From a checkpoint of a small self-supervised image encoder.
Model: 0.729M parameters, arch efficientnet_v2, norm groupnorm, depths [2, 5, 5].
Training: muon at rate 0.0017, 2600 steps, batches of 128.
Data: trained on patchworks of several textures, 145000 training examples.
Rows from block 5 of a small self-supervised image encoder, named by matrix and row number. Rows with one number belong to one channel. Each number is 500 + 50 x the weight over its row's rms, rounded and kept within 0 to 999. All counts start at 0. Numbers have three digits each.
After each channel's rows are labels from the 100 images, of 14976, where the channel reaches its highest value: "patch colour" is the nearest of a few named colours to the mean colour under the peak. Only what is clearly more common there than usual is listed. The data: patchworks of several textures. In brackets: how many of the 100, against the usual share in percent.
# convs0: expand 3x3 conv (model.blocks.5.convs.0.weight, 96x24x3x3, each kernel summed), inputs 0-23
# convs1: project pointwise conv (model.blocks.5.convs.1.weight, 24x96x1x1, transposed), outputs 0-23

convs0.42:489490421540521480519522394570421596518506545478451488537450544575479461
convs1.42:559529539425508532465474452414517551558451482502505515469573548417603477
patch colour: pink (33 vs 10.2)

convs0.89:437461524560518611489437501519443525444452521528494534612519506411491474
convs1.89:664500573542496474483509503467504463479582555491555446507442521515464528
patch colour: yellow (30 vs 3.7)

convs0.10:512575475543536513506529455469477427448459474480622549566607516493478533
convs1.10:358518452446475507537538458503587550472582497530488432522480500442488461
patch colour: brown (41 vs 19.3)

convs0.84:448398532489552457428527427482605493535518469543483477592506435518486500
convs1.84:547503531516423463499488533513535449635483570482563573468471499520474588
patch colour: brown (48 vs 19.3); black (34 vs 2.5)

convs0.88:419446490458447474567426460540437564547564386487546481525508483521515486
convs1.88:524506564591519482545480454594463539497445515553527608521539485480451582
patch colour: pink (52 vs 10.2)

convs0.36:547518417492553439587472433451469568553573445525561465551473516466472529
convs1.36:437506487488479509501527506500553491415556549541546533513560492391623446
patch colour: pink (37 vs 10.2)

convs0.31:444541589504391484511494534568439465461514508465527376502524537500521451
convs1.31:451417454549530522508503475455473495665500539593488552495495517481513506
patch colour: brown (48 vs 19.3)

convs0.19:426547554495493438425432552435498439515544554532465467550480566522446576
convs1.19:515447427588422522498477483488457504452406522576505466513418421529530465
patch colour: brown (40 vs 19.3); black (31 vs 2.5)

convs0.69:443520506483479491515517543523525567570499518509422557394416523606471545
convs1.69:503374473500550506374488483437498534491536529545502389492523474490495538
patch colour: brown (49 vs 19.3); black (27 vs 2.5)

convs0.7:427422409493416409483465543474548565483548515457455509552539505507451473
convs1.7:561500519545585589469486472489424479467451501557564548485403417470504503
patch colour: blue (27 vs 6.1)

convs0.24:458540546453492547646421543528465490579499508537563475494484526569523501
convs1.24:499455482628400444475523505519440488535491502558523433448434530457475550
patch colour: black (36 vs 2.5)

convs0.14:422432472563501417417466493477510525450544545535516466599554510538501569
convs1.14:531488507459504555529565478500453505686512542515530437552461483499515511
patch colour: brown (49 vs 19.3); black (29 vs 2.5)

convs0.30:461509610456497506457496450542573545582500541483470492622569514476520514
convs1.30:502448569578520428518508448594526563482463420505477577518460525558441514
patch colour: black (50 vs 2.5); brown (40 vs 19.3)